{
  "crop_scale_min": 0.8,
  "color_jitter": 0.2,
  "hidden_act": "quick_gelu",
  "mlp_ratio": 3,
  "head_dim": 32,
  "learning_rate": 0.0078,
  "momentum": 0.85,
  "nesterov": false,
  "orthogonalizer": "polar_express",
  "adamw_lr_other_params": 0.001,
  "epochs": 15.3,
  "weight_decay": 0.03
}
Rows from block 11 of a small image classifier, named by matrix and row number. Rows with one number belong to one neuron. Each number is 128 + 24 x the weight over its row's rms, rounded and kept within 0 to 255. All counts start at 0. Numbers have three digits each.
Before each neuron's rows are labels from the 100 images, of 14848, where the neuron reaches its highest value: "responds to" is what is common among them. Only what is clearly more common there than usual is listed. The data: numbers of one to four digits printed on busy colour backdrops. In brackets: how many of the 100, against the usual share in percent.
# fc1: MLP up (model.blocks.11.mlp.fc1.weight, 576x192), inputs 0-95
# fc2: MLP down (model.blocks.11.mlp.fc2.weight, 192x576, transposed), outputs 0-95

responds to: the digit 5 (75 vs 22.7); last digit: 5 (70 vs 10); length: two (67 vs 25.2)
fc1.435:145115155137161093165127139133097099099078147118161097151138130102133126127148137138178122123162133134156145141146126159135165163158125186133119115139085129165121152173125113137141150131135149099117121122126120156088155104169083134125129144144109124103108096164086159152181143143136143137
fc2.435:108102124131153118124148099145117128150119100162103149095109145063131084073086143134095148149123114118127138130105105105148150102121157094106130134122111127153116136133075138100154147127127103138116158155114159138072116141146126109070109140153096153158143111146079114112082092156119131152

responds to: length: one (60 vs 24.5); green ink (33 vs 8.2)
fc1.440:097119149082146107151156152126137120106097121083097139145144163124117099116105149147167173122130113098144138123178138144121125120130087113155104119140123135131124172150137150094172155102132134130129115175125083132140141165154107122152158191122117099123123099116126128122110115104152143115
fc2.440:104096138139102158173147119135164140144133120112129147139086123142147103128090124091113120128122117112145113150167129123096104144149126126053138115140103126137153086145127113107147143153129108135151097142126087101158140125133097092155111172120102101101117131151088116117127159119122169166

responds to: on a plate (93 vs 40.2); purple ink (33 vs 8.2); pink ink (25 vs 8.7)
fc1.218:179129136120123098057133147124143140087123144161140105132121116119154136103097120134127110152101082154094184118149128139164131160144095149110112130148094155138131085137142165129148140147185081110128150108136140162137094112091136113176165122107111187136128137117149121113123133177115135118
fc2.218:164172107141116138118114130157103142145171139108131118141155106132133153117163139149131111095142129102106135124130166091158122137143150150137118136116179155125132159136147133094102122124083138127091115098144129077121109120173147102120126112142172170160097114113147147142127151092138078101

responds to: red ink (48 vs 8.4)
fc1.167:171153111152103099129100166125118160121161142153108105132092178102109120154109143121137139152125138141089173126129140094167136101104101130106116129144120131168103140157127157118160155126134205102140117106107093141144125115140118157104112080110131147136127127099144135170164129152122140145
fc2.167:140141146094105159083137107128117121158104098100121172116137116156127166106126141138132053124148148125138138159132083141115150145128133115125109075074167101125092120092160119141139155110108080121133132072147155121131153174134133135108167109116133134113118147123132096101061181103134102141

responds to: black ink (100 vs 8.2)
fc1.200:134131100104120064124126113124115127122114143107065132124086133161097081098128153070144092116116146136128163096114155163161153088159092126130148114132095121147164127101116150164144122105152109139129178142113109119099103142113094125136136112144170143132120125112140086108136132117123136169
fc2.200:135095165140115192116112140148135155141104164121121115081139138120114168153106117088114123123132127123127123152149107104133129149119117118097076118142112095085131148123128139087120130142134176130178096097132110146132166146124105163131075141094061107168159122116173134181100133135120099147

responds to: length: two (75 vs 25.2); the digit 0 (56 vs 22.6); last digit: 0 (50 vs 9.9); brown ink (48 vs 8.1)
fc1.13:131145150124124064143149112163112123152141121114128112131149128140064103102103151127125146147131143166103152138154155139067108152124149102126185129133117154118166141137135127108111094106131103074103168131110105122115149154157127150145119184103112121150097156118104140115104134114089129097
fc2.13:118128135130069183099131122126135109125167090118151105114077184139129115146131123117105161161136130117151092097134127133128132170149110074119103175156145154158127084134133113118133128154114130094138152122124124128136119125113104131195095108155153144126127120096126139133101140174128105090

responds to: the digit 5 (63 vs 22.7); first digit: 5 (58 vs 9.9); the digit 9 (48 vs 22.3); first digit: 9 (40 vs 9.7)
fc1.148:143143124125087091145151119162137101107135140118134149144176125125131121161064121133124099124139107126137136101117133143104134149133101145130109103143116086120106125121122137137111096138115097123141136093127130126124105134100125154098118120105154120127128170143179107139126135151153112158
fc2.148:121134137110145135128148178128157164110148097116093131146106117146145148133152144140154142151113125113148095142138135095170149092132147119134169125125123143160136165158149221136102133169122125119114154145146103141123143121102121134119101149122106151128157107149104162075133140111160149124

responds to: length: four (93 vs 25.2); green ink (33 vs 8.2)
fc1.522:098158099163184089178138131122146104119107105134112121075118098146112163152155145135161195107147134168104119115141107136097125140191132158088122131112099097143135151131104122115158117088133105170125148143151142117122122108104078135139088157117137109112135120176174169131144086144113171140
fc2.522:177119133157100133094132147113118165143089108167151142111109111165103092116125079095102125119200155128170144139133153134126137135103151167148098157130117105122151108160128127120136125142154148147128164140127142158141141149127140121119137124131151086135143105153054085137102167118132163160

responds to: orange ink (100 vs 8.4); length: one (55 vs 24.5)
fc1.449:176142163112145132145123110116154131110141174095105168166139114149081128115130091149145109125137096096129121163128132125129164154089146097116148109157122120141121111108126122121121106144114142074171185094129111131153098098109170084069116144126089113158123111116126159108174141123130142107
fc2.449:135112122155111158172086099132092135140153158137111141104128167142122105134127103145094119125108121139112139138143090126126129113103120122126099121174133088110116160159168143090129168101130095140105122143137141137126135103135096197148112100162121120097090187107083119120139134151143088183

responds to: on a plate (72 vs 40.2)
fc1.429:117156170124171094142127133138121105113135087119125163150107098125111112120132083142123149144102124154113131155122166122175107155137164145125137132165128080141113101147113149112215134106128083150095137135137187121130151166142149089145123082109103155128135110144112129118116126140150150148
fc2.429:136106102097108149111113105109115162118146151132097104124124116129130124112157114120114133118152117118117151160121140131178093114118125119133164115116045184147160198145088143153084139131096151097182106159132126151108122144097123168073115149146106068156131161123170139118150100141082111101

responds to: length: one (100 vs 24.5); the digit 0 (53 vs 22.6); first digit: 0 (53 vs 9.8); last digit: 0 (53 vs 9.9)
fc1.416:149130157156118107129113078120135114098126141153083127149146138070152090101156141137133112078122114146129120116125162137121148139152142122151094146139126094125139122128146131130121125103171152130123120134127101159110114143111103144165130142060177136159101159166143130082119112134123178110
fc2.416:134102159138126101135150093133123118128119101161126135170163117146124103143094161099109100169120151133117132081109165118145153136173125174134121129102133131107118163129097129099096122110132127110146098115127124168112121115141120128123112095120121132190110161098096122131108128125110148129

responds to: length: four (66 vs 25.2); the digit 8 (51 vs 23.3); black ink (39 vs 8.2)
fc1.8:130175121117128107106134119149104117121081117097150148145124129094115105101144166103092098124142102144134099133129088088110125109119108129144120162136112073081099112158095124126154141083158121140159104164139168076124129158141135066104114145117144153139120156112125098119156136136142119160
fc2.8:106127138178131126138131108128131101120139144198163097161128117122102163146142128159148105139095095136088136139132167184139149130126155115139126121110118154131114124126105121158119116154156124144171171131147131145151102112116087133148082113115138143105125119114169121139141167106080097099

responds to: orange ink (100 vs 8.4)
fc1.317:171121186132153109163169090100132148115136169087099166139146134156082126120102110164133132118153154090124152140145129088089187138069133093141132146140132114140113133111155130119106120159104130106131165100112121114146100125108149090092109112130133108153127112127108108092138171134123144102
fc2.317:129128119137115177176095108154113147132145145147108128091125142140128105104128119157070099141095118132125147129133104134134155115125100133134082157129123129113113138171127111101152159103159077141101121161191107138155134087145069208169123119172128114112112192132098143117122130131124096167

responds to: black ink (86 vs 8.2); length: one (66 vs 24.5)
fc1.536:094126125091105085120127084097134130108157144112154099157123116122111135112128096148153119153114093150130122135106110144121167110139116146155166115136164156089154097111109155109153132115070098139130153177120119104111096088114112125104179143123151111130099140168078140114150096155173168130
fc2.536:139115098144156112167128163104097129119094130111100147125142114170153098129130125143164120140092116137151118121100168141109119105138120136114147138094119186125146085166054125165112178122178116137141134138152138140108161149113127145091107134124158121136099135162090113144177145129111143145

responds to: green ink (98 vs 8.2); length: one (57 vs 24.5)
fc1.537:129096174136153102131167164095131117122117106142124147150105111104124098144138103150137081093083166162109145150117121082098199146110102142155155100114152159161112127152118106158159116136178124162125096146133081139117116159127076147122144132135105105113113152113104098136118143112149119141
fc2.537:142168111135129151131142124111120119127116081111122160121123121148048135145105175141095158105138157116156167129148103111160128141108127124121125125111161112101130098144178111151121156112104121158175098089039079125120082138142129163125099123146093135150144111150109121111129127108139118124

responds to: length: two (63 vs 25.2); pink ink (42 vs 8.7); first digit: 7 (26 vs 9.9)
fc1.68:148081118121118145101068118093147091161159121095134157196127136114134103095132143088166148081156166120096152150163101133141150112176123155104125122171159113132129148142134107159143143104128113146123101147132138097144117128164158143138113160150074104072098110124148122113115153178109146168
fc2.68:120133090108134101130147153083135142131133164140132074124078168141138099120136104132095124133118108136122121114109097128155131160080118156159125134133123116157129094153158163090129134146079112155144148189114153152123106148081145084142111123119139136176085114150135133143118127125154118123

responds to: black ink (72 vs 8.2)
fc1.520:127106114129155127143185116135093078135124151131094124142079117152116138111144140079142110140115129158151136100117105123147114135105150100129090153175178111147167056125116162111143117140089108098140179148090124118117111117142124132098111155150122127099139158110106100112141157150171135167
fc2.520:121122104115152131126121165112134132179102095122112161072123139124146106157110104120152129155132128118089106128162133125141147115133094150092120112073099160115096169090060119127099119113132167128149139130138137151141108144107121108120128163131111158113094148103130137150102148107121159123

responds to: red ink (36 vs 8.4); last digit: 2 (28 vs 10.1)
fc1.19:117121094105161110129130081131096110090113101111098106149148065107088171126114096171151118139108111121110131146130075130117155139109141149068145089141112156124166128143141100106167136122105112114091158112131162173074149115136090111136178126108154157150106148126154142106103126129170137115
fc2.19:174103113119074144138118152130153123139137160152143095125159178130138107136156133143137163130120146121147076118079140111117124139132070152143086130112125131122155178147115127137154134131102178150153098113141166129143120111132130182168128129178148115103150107142154126134167117138112124137

responds to: on a plate (70 vs 40.2); green ink (31 vs 8.2); teal ink (26 vs 8.8)
fc1.517:145142124118120138148169194170133084147126157141116140147108114126104105061074088097143127129111138122139152092165123146110113099160104095125120138118161134137121124153131136093093090105143111105150153136108134135122148127154088108147131150158110139115121119113148124062112136118135110130
fc2.517:117140146073142152136124112110119157103141099127135119134143179123094176165106154118119145116129128119110136153129138123127128110137118104118158106147093137095164164104096095106118170105150112104131109119165070131121098109111153107127123162079157126138118172147091098171140108123152131109

responds to: last digit: 1 (35 vs 9.9); first digit: 1 (31 vs 10.2); orange ink (26 vs 8.4)
fc1.169:121145104140142124165107133125123132142124089163127103115067171184123155157132132123168141131138152153155164124143111121127150168096136113090126173083155149115068102157091140076155104095098142125106121142107117106152106140101097156109121123129122112106150140099195140174131113126085131171
fc2.169:161115148116121104100158105121142148066124117112153125105138083102103105110135133148148111125132115138058133120143127173111084098186102097156153127137115143106118160066171105145118140156151099141143143100162143156076146147121137131179133110139125094141124146153112121092113153125144145125

responds to: length: two (66 vs 25.2); last digit: 2 (35 vs 10.1); last digit: 4 (31 vs 10); first digit: 2 (27 vs 9.3)
fc1.132:083087123153179084090121152109103155115157157132163095154122127145118109127137132104080090168105103119079125167115106097113112140103090097109126136136131095140133133116160126154131131181116169082171089135112092093136121147115141171121153122099164126132103128149090148102130106165128124132
fc2.132:162139158089058171157127103142142104122113121136101151092127148100163151122108165117169135131135132150157116116087149123105158134104157108134119114153134158135122115151079101105150141097124103192141123161117151132133133131112146094161108146144128141134105127102176117137091148113106127102

responds to: pink ink (88 vs 8.7); length: two (52 vs 25.2)
fc1.302:133124107100147124095149119115071152131129175092122068123169149097124136132116103102173082107124077123150089123141144129159152136107123120147162132098143088131103084131129104120131164150122152074131121138084067111142116118138082125119199182120146131128173142113152159097116155135118144141
fc2.302:105144120182125084141148148153142107162109123186142203135130112174143137106134138140103145131114162107164128147109154116091103121125115112105112124148125131144147162137161149129124143119139095170145127108159160175117111135151116121130129126132149141121108118117132116112132160137117084090

responds to: on a plate (76 vs 40.2); red ink (46 vs 8.4); brown ink (35 vs 8.1)
fc1.84:140110130141124118166215116134123141136132121172138082124084164169119123124165119069140107115123123112133140126168160130120100102138116115126121124126149128146146125097157121072136127096148130153139129123122136150090169093144125115151166148182111116156121176112106093137110145126116082125
fc2.84:144163162096147151108130103123136119107109140113105114095104120114108160146127130134125139143119106160122155137130164115116121132143127150083149125120128111108156167105146105158116142139150121124147135090085108119112092159150168094137133077101154106079071128153107113165154144151090150110

responds to: length: two (77 vs 25.2); last digit: 5 (33 vs 10); black ink (25 vs 8.2)
fc1.318:102090095125150122181169150066102163160138094141141168122125079164101131140090091107125122140131105178140160094172115134135129101112087121142100105128132100126103135171126121123102130117115104109146129163158124143124096138120125098135093116128103127108122119166105144130080145116132171103
fc2.318:132174146122141121143115097143131112120116161145102098132146155128162136135162154137129118081166118142109129149107133139120109149133155115162128120127131155135115164059076134110142101133155093126121150109118147121150178094160113153110131183105133102112138106071140095130165133152088150123

responds to: red ink (60 vs 8.4); length: one (52 vs 24.5)
fc1.464:117131160129143156105141115151128114127106125154098145123120120068070124151143074161111145140139136163102112093150133160165120110124165143123090130101147106146097126140128113134116133144177165090115065134155088122134108110112154076123140145128111127145167144114108097133160125130145165140
fc2.464:138135130135118108113050168125152141151134161115176118102142111155145148106179170116161106126136131107158142140163113135115109143128123122095104121150168110135146117141080130112156184100132105141097127140083152110123138113157166129121139128119110137127070131117158164137121096143105124144

responds to: length: two (99 vs 25.2); last digit: 6 (27 vs 10.1)
fc1.358:121110121092110164095149142142177114121143156139110126099095141146126140105148141108111142129147107160131138144156102105156152168111144137153168136149118104150134104130135134148138149140133135149125130119177137116098092059113109157125161127112099168123141136104131118147145120113146082146
fc2.358:133085123129174127154117106147121118118105139090097133158142146169071147137119129086130113100166149189120147154144154180140145184118119170121146057131110143121122103125123135179123117118156101159117121125130109119098132118146155120098166101170094128120139102135131148135113132145128107131

responds to: orange ink (77 vs 8.4)
fc1.509:156117143066158116154185119122145127086124126144104140140144147119099168118110106120176098131139115094125125158099133119110143145088125104117133148135108140156109113102154112143122142122095159086147161100106104108109123154118123097087126121151089128184118117086118102062151085127118166123
fc2.509:131132140149156131175082108131115152131141158092108131126135163180166132118130088135105113120124146111124129153140137149080134097119147109137118125170154112152124157126143119087142142133123108139084124161160107128171086132148141195134092086119112131100136155100096148140097121154101121168

responds to: length: one (90 vs 24.5); the digit 1 (52 vs 22.6); first digit: 1 (51 vs 10.2); last digit: 1 (49 vs 9.9)
fc1.356:113152107116115139122118059150130073160129120134157120094119146108130124124169133136138121125124135112145114112107092126152163117123132149147104118124143131092109147164104140132132142182128126119132139101119113111132145138138090164064151103129146160075166112128172136055118084120130151139
fc2.356:053099159125128060102152151127153165127101135149113131143102148143101142113147133187123150128109135161130132171141140187123138103177139125108141122147146132118102123120126106118130128124136136143148142151157137148130134114096118121111117122077121114159122111114124131148148150119123124116

responds to: black ink (41 vs 8.2); brown ink (30 vs 8.1)
fc1.70:122163157100109142107161149099085138080103148133089109124150143130119141167107120142144144130127141097112133108115119168118160160095122123169126155115118143174137133121149094149134124092149146144136160146148134101168102106148124119121090094118127177113149103095159135112158110158120139113
fc2.70:124115126163132069139160104111129121163132128112152179130144138122123084151145185152081173135099133141178130158119150140112116116133128145087153169152112113096138119065155151129116119171122122135163119120119109149142126095136148114107142114182109142133125123113095116079120147127152164130

responds to: the digit 5 (65 vs 22.7); last digit: 5 (63 vs 10); length: two (51 vs 25.2); last digit: 6 (37 vs 10.1)
fc1.139:184152096125137150168140094137108095117129143101185163103118169159091130141156156096152128119154126145141137128137100132123162145137115125154136197131142116118143146121160108119139116102145118208146099132146120120110127138140088197092158148144101098122129091106118146163148135153128123106
fc2.139:110125120125104118126162094160133108149135088150174120138127128132109140130129139131127092111166123114166123096139181111103129157110148116153144053125089150168089127124123114139141167153146122124133150107115140118121100140137118109142127156144092179145088128118130114086134150146165123134

responds to: on a plate (87 vs 40.2); length: four (60 vs 25.2)
fc1.175:138153122150165132152089136096159104146095152122098168139137147140115151127105122079085156166103105158119112094138173110143179114120148095138148118118152116073096111122172133098147144156138124137119104175129101111084119099128118125131124111141145134117135133165105145147121182123160120173
fc2.175:117111103150163119092091140135106136152166149145128150107163121120094102131117089124098108154088141105117116174117161118098123101120137150146144144109135081137116084154154144120167088136138135150073091114118124095116143148121098132154170155112135159106142144145150153153138128117133157109

responds to: length: four (80 vs 25.2); white ink (51 vs 8.4); pink ink (44 vs 8.7)
fc1.226:140135105101155098089131172146138148134103077154187154142159056113113116135170145161112149134134170165145166108127109157123139123123125147133165125111097117118150175125111115095139083129144142135129135120147116122140076109090120092137093130123148181150166117101143103147132142135130131114
fc2.226:107121160167107112172154121099094086147116113144118140126127124101128142110148147088092125127097096105117106126131124135096083093122091156138114107128115146142140150124091110139173134106124128159099166132185123102100151126137144182128102139112131096136112155113148127178149162138117140148

responds to: on a plate (76 vs 40.2); red ink (40 vs 8.4)
fc1.12:154084123109118117138117159112078105141152132110087161077118134124142118124128147150114151138115110122127148139134126148102126115176094141124140098112113114069158131116134146115146113102137132154137137111156141097146181079123142133099141154100140145090099161086103128151138113096120136121
fc2.12:131148120119175153107147083146135121126135114138094120149140070121141119145162127103101131122147116128130093123156141141160138134075132135143083136155119119138133141121118102134143119117099121124117104120096157107133082096109094119129175091092138153096094131101137110142129147188137120103

responds to: length: two (59 vs 25.2); last digit: 6 (34 vs 10.1); red ink (28 vs 8.4); first digit: 6 (28 vs 10.1)
fc1.73:130154123123099129082129087118105114134125090151153141114095134145131150130103130141114150124112129124128115132109069139102084121091130139114129103114104125150104105137102131161131094099114148126127173090123154088102137119126173099168142142140127152129158130166111094154137162150125092168
fc2.73:140143119138111138171115157100122081156094111146119136145160144126151159131173134151151135090120156173155127095161110102152147126133135100144124111170083148102195125115123125131105146129124119170142136110131178133177114097125100173115115136113156144095135120117118120087108140086162129098

responds to: the digit 5 (73 vs 22.7); last digit: 5 (65 vs 10); length: two (53 vs 25.2)
fc1.53:119160154136112111135141112132138172142168136133153113136087089127158102198114077071108134135112140101118144145132068121112123066124155139125096153132120153146132163179136130105138156111110131110099156132145135128144124131182103086102133126111112153146100126108124167113112179126126149150
fc2.53:097106119070137155131129089114162106113167104120159130159084164138132145132132143151127116194100109153146161150150101115163141131124093116087156097162140159131121103169135126158114098155155173097131102129087131169137098085121134127120145069141116101146108138128132137116085125118157107127

responds to: the digit 5 (82 vs 22.7); last digit: 5 (79 vs 10)
fc1.222:071115131126124118122139077137145183133166096157141128146100151121125126169098105115092099144110144143117132122126125115119119119180132134137099084142118176169104132164144146136136154137123158090077152157097105090126140139136096081128133134127154128172093170119099129147107156118150126112
fc2.222:139093107119126143135115119132152083130159056121140192139117132124123133171153118116159126126117125125138120129130143137089164100082105140139135072128100159146116128141106109127142085105150160102124152157113146166115072104138089114098141178125067101099094126132170153124130149132156135163

responds to: black ink (100 vs 8.2)
fc1.355:100126077095114101116088155104105126132121145124097152131106124151098096117150137127162105123128074164124172115099117156116140093115107119111138117122102131176152140151098092167145139116140124147116177138101116132108079106111116140129137086069163153126121122102086077125159180105137160158
fc2.355:081097173178134161137107099153175132162126103109112109085118138113107180158105130090077116129119148106144108150157141124150137131114133156106113139115092098123134170112135133095092139106131162136144098102141136136142159139115122155126072157132090131164151131086167131122104156107086090132

responds to: length: one (61 vs 24.5); grey ink (53 vs 8.1)
fc1.214:132106114121146155133132168176170142121173108102092088121170114106130145116137101172123125079126127148147151133133102119137149147131093108117119158129102138156112144113150109149132162108093136144154136146156112151131146115090093139121154123150143154153126105132134144138114211104146150167
fc2.214:113117161172103157099140163112113135128113132137123159134168103149096138149095156105133191162117151126132120074120133125121083160136106161106109110130140099129107179096098098139112125129171159153109135131120162177120131164107140131151134171132133126121147132090120105141108133152117165155

responds to: length: one (82 vs 24.5); first digit: 6 (47 vs 10.1); last digit: 5 (46 vs 10); last digit: 6 (44 vs 10.1)
fc1.208:156131106156129127137171101186127076112095117118146157130095161126158147105105121092118111145137131123108183137133123144099127138147154087117106108151108165177136153159135148119152111136138116100124119139100156114146105116135097121148140102133138158106104137101118136118097145130144107138
fc2.208:120161127101135119104126112155117145132103136107145145159144139168144116172174166158080119132123120093121139114131128146116183164183147131155113127123124164151139175142146132141102150163107150097134146115124114108143101140130167109147089135109102110131081112113123103147125125114099147135

responds to: length: four (79 vs 25.2); the digit 1 (50 vs 22.6); last digit: 1 (44 vs 9.9)
fc1.571:134131157144134130138107171104169148150096140125116148110153119140111133115128085099128113175113103130120136112129134129120133141134168111116125084140161126113147090134147128151133166146175137171138152131096119123092128132144136136099149137163112164101148141122115145196118137120125098165
fc2.571:129097106148186117115132088157115180131100150166164143119142120110086101119115102129092155099096137062164144123107136113102166102134122131106147178135171118118117077125143118139153097130113133109114045107140159138145140143126133138111147113106142139111135100142111108102115129103110171118

responds to: length: one (88 vs 24.5); yellow ink (28 vs 8.4)
fc1.388:122143126126106145105094123136153148077169135078152097145135120109133119149131123146145118101147110141124134099125106118136137085111088111141129105144093150129143069095158120156158157112127141107096117127112133152094111172146123147182137113155136156100156102135131116112194131152118138114
fc2.388:119069151129155148134154169149105123193106111131140127150148112183135138105110101141168123122095146140122116120150129118127088153121153105104115111125107170168100157110131118088066114102111097148148103086156118119149164143129108102133176128106131111148114104118121085124126156163103103156

responds to: green ink (100 vs 8.2); last digit: 7 (28 vs 9.9)
fc1.534:088120138097130151181140118101134121131127121119114062145147111104132102134113112142122153101110132119120073136111118126148123105122163141153146139123135173114124156126152143075146111087140137093130132107156124137151123126114099145148159103162100122101100146176091127136156077115196123172
fc2.534:113095130142134137127129114153164094154094113134109100123132125126094125180137148108107104120158168098107096126123084077131159195098154129146082131133111123141106130119127126127143079153113111137119137120133141114126132153132115132163086112084121134163208106093108137136108139107083146129

responds to: length: four (78 vs 25.2); the digit 6 (58 vs 22.9); first digit: 6 (40 vs 10.1); purple ink (29 vs 8.2)
fc1.163:115166158128130135106141113130131102106072124122133145116106127125145055158162113125137150100100142129140142079094139144107130144165117099074139126154091148078136162141120120094105113087148144086120151125112166129142141170091150173120130106133110121133171136086140142133117141082152105154
fc2.163:122097109137096084144154140104119119125144156129134125102165131141162167082118134113096104156165097161101147124105124119105121148086127086133159112100111142134176086116118098138150103127124125132132156081107129111114121130148134096083107155113105145106104133118123109127123157149108105119

responds to: the digit 5 (90 vs 22.7); first digit: 5 (88 vs 9.9); length: two (58 vs 25.2)
fc1.217:112158101112094070154147130144089057118095162105155133162106133108082113108080107112141119144152126134119143099183153132131109131119133143131113131149156100149124126158153111105133108154109132163149152133142104088142092099137093162145111125121135109164141112106151141182127119145136105112
fc2.217:120151149111127143166143177121117096120106157141057148162121130135149176164111107165130120109138106096153110140116133079160096142131140118136151151139114145132159147140112176102168169119124163111101130110143169150162132099087155137103137125115128113115098123130121118139111122154179135121

responds to: length: two (84 vs 25.2); yellow ink (59 vs 8.4); last digit: 5 (27 vs 10)
fc1.538:116160227106153128099160159119115090106121134153123078117117143114139137132114090119112087127133118118083110130118124159115158117115130144142131110150114146124104118141161153156115144166103126102112120141144156102160144149183115128082154085108131121146093132095123137106110105126087154120
fc2.538:141137102140147157103141110106124146159092111135119126137100115120159156163130107134133094103136114172175099134158146128174112096106131089084139116125127144159128085097131157111113115151156114144129159132143126082078153098131132129150129105088130076148168122131151082135113123120103116128

responds to: green ink (77 vs 8.2)
fc1.253:135127139138107118113145173127155132127158119125135114146104142123123121141112160173140105106156132094110149125155157160101131137092071115119110120151134138160110130165106135152126076147115130139114125125111122161122133166124140124128118122150154099162131153133137144092157158134154142118
fc2.253:141108127120130142125111141140100120122121125111119129114110103128150114111158157118108126159086121123134105103136107116138131110170156142133157118109125149063135111120126102121125147107167124108145120124155095134157132085130131129164156164091097143102118118166092121137109125161120103115

responds to: grey ink (28 vs 8.1); last digit: 7 (28 vs 9.9)
fc1.443:120131117086109115125130126170162097087109136140119118138139131096154142135102140140128134116117132114119179083093093132115139155115110116176154164158089141171116107170161119137137147126122140100147131159102100112130143107177093119156128134154123130104135124145102132126169109131121112106
fc2.443:120098177101138129115102196116131146107103120174095131118143077083134162138127115136161127156132159107138126135132155097143130178108083140093122082137153160158117141095140125130130120068131141107130112112129116159169114155147120123123163151095149072191150145107118127138120106141119075156

responds to: orange ink (100 vs 8.4); on a plate (65 vs 40.2)
fc1.176:173143132108144130143146069130135132119140183112113193150154128145104133104113076149127096157130122109139124159111152105108169168104131097144136114153090142126147132107138101120103129162119124098156172138121104101115120118092169062072111139142063118118139123101130140122173108095139158117
fc2.176:153129128127113149172077111142129125130155160119103130112130153143150082144134120136099124113112116120116130137136096123111143111082131103132125094171128109134129160155160153101145140142110101118114114128161136145180113121197100203145117097142129150099147170129088142133146141146139094138

responds to: on a plate (72 vs 40.2); length: one (69 vs 24.5)
fc1.58:139151137109158119100123165083118126115188104140112115116119107086155133125106099117177138153120122109127121149125101098137144121178121165118164126118150070124104134116125135148209118135142136092169135157147123126122136127177136100132175097129149203100145149126096075124134154185139116147
fc2.58:164113114136133152116102141161157119155122126078129099133187121142125145129152142125151104143126103107154110131130158121143090128143090092103098138151120134109138099111115102153132092164075126145146100127121113134155123119107143095149123134115139154123140152142119164114124110154142118176

responds to: teal ink (100 vs 8.8)
fc1.552:119120140143131137099111114150126125124103124134143145126157135101128143157129117156089139117189115156109133121160140130097156117113113098134135119136113104165106102112115109137121126092137152115123081155088104106120149161107108134085135123103132099148134117162078114102120117168167102136
fc2.552:140157119157115119161108142144098102139140158098145148097128086144178143137169142132127131150137133134136082111138150114139130101175102117100127095082116130127129125146097149092118133122075154092125124113114168106129122115173159123152091153135103147141125116116119169134131130100125125099

responds to: teal ink (28 vs 8.8); green ink (27 vs 8.2)
fc1.465:118098119112156120160160097107111149153116120099136107124121107139138158139085125142130115123136114102088160184138124166146125124154126087176130106114157089160120139119165129098161092104142136080092076123170128130116176125074133147126140147117130121123134163114113134088087112121100078167
fc2.465:111133089114109106100126143156095133134154121120153124158147135126134106123148145122118136083122121146125135136110117117137121116156102127144108120096131157102123120118133159159142138107156140149146137153120131161103128147124133137215147089148162108165122105161152132168075118099126119099

responds to: length: four (82 vs 25.2); the digit 7 (47 vs 22.6); first digit: 7 (31 vs 9.9); last digit: 1 (25 vs 9.9)
fc1.316:127111116145138106151124136123128134136114141120095160077177116123101126157158074158081110139121100094113129154130134145096133060104163133148125116076112092130148097132157140130133137161140158149092104139139167146132115094131092122116148113144182193109130119113116105178127131128150152136
fc2.316:144149111133118097081130099107100161098117127120154135101083092129094087151111134134140169139123108145169121115117141142121105141159114130125095137123129112123120120103120160131127101102148123159081114141132113112159141135058105149128093136085094105163123127162131144121146055139154128110

responds to: pink ink (41 vs 8.7); orange ink (25 vs 8.4)
fc1.16:128109136120122136121128108121146121116176115127136080085143126116112129130131102154130102125139121118167131105112121160156099126120175109148116111130170128164165111129079089115096155142149154148165124119142148095167108093120127106121148123155075104119133115158113127111167126108159077157
fc2.16:115133082139145115128127138114137127111117110165141135168153135133133113150112118120154182128117133138094112108135100125107152123084082162141168170160126113142100146109130145096132124111111077117117122100095103117131135159101125133136127128136140123112128140107074063146143100151134139117

responds to: the digit 5 (50 vs 22.7); first digit: 5 (42 vs 9.9)
fc1.373:110149160098138096135196131170127150154163138128132111165168122113138139136111134111105081159128108140088153172122114160119151119164092095142117132085148081147110132135108147103147137115128105147162158161127105124127107145119172146145131116143109130146140143143125133131139140131142143174
fc2.373:123131128149114148100105123109088070083091099150086144145126133122135155130121128135103147108123126107132103112133126112133118156138137134106149115134085141108173128113132097180145167160105155144075151158135120130103097099117120125159131139083139097121163095113082130119117144101156121120

responds to: last digit: 1 (27 vs 9.9)
fc1.260:117108140121101107138132130163103120133133100105113154159150123151152117165102108099142135135130136134152101125138158107136137110194140161143138110144201080167133107196155129110149123141127149115126166110127111157126117156107121173173069126135117134128089105117111118098077128146069211129
fc2.260:160128110142092152105110098136148154146094091155146164082112177102137128080132128150104127105102127091111144165127123121135132130109142093153093128132089095095147105099173160132096107123116156140124091173149128095117136141120100114087128144153133138137161173169185124095147057127136119128

responds to: length: one (72 vs 24.5); last digit: 7 (43 vs 9.9); first digit: 7 (41 vs 9.9); last digit: 2 (33 vs 10.1)
fc1.293:099155096118133144105141140110095150140109114137121070127124155121131161116101132140076109076140121143149098101175131149154141094145199147123129108168133131113151140114172082103115135133129146112094155129119139147135142150131151151063145115130116134112109112140143128112128131124121157112
fc2.293:122152135172183112126124137097137142131097147121131089091156147114181109178135145136111127172132087150087128116137153109116092155137083122103123125073114125129110126142096133212147121161130123129122138129135124152104135097087130113182133134142147152161174135094135092128115146131115120125

responds to: last digit: 1 (26 vs 9.9); black ink (25 vs 8.2)
fc1.415:180121109112101120160109137122116110117164118135091099127136140135161133126138116115102162141134116163142106197109133137161176167118097100130103139126122147139140129134113157148139167122138185143117110155119104130118166104165124113090093082162170105101130143135167103137125119126140124103
fc2.415:141098138149154110111102188125095136131128118134105101110119137119115132097142124133110137135184124134131114099175159102147117103149146141125133157103143113119167118080138143100118100120118111165159107133096147129115121091113099114132160161144087105112141133111111176135187107143130168125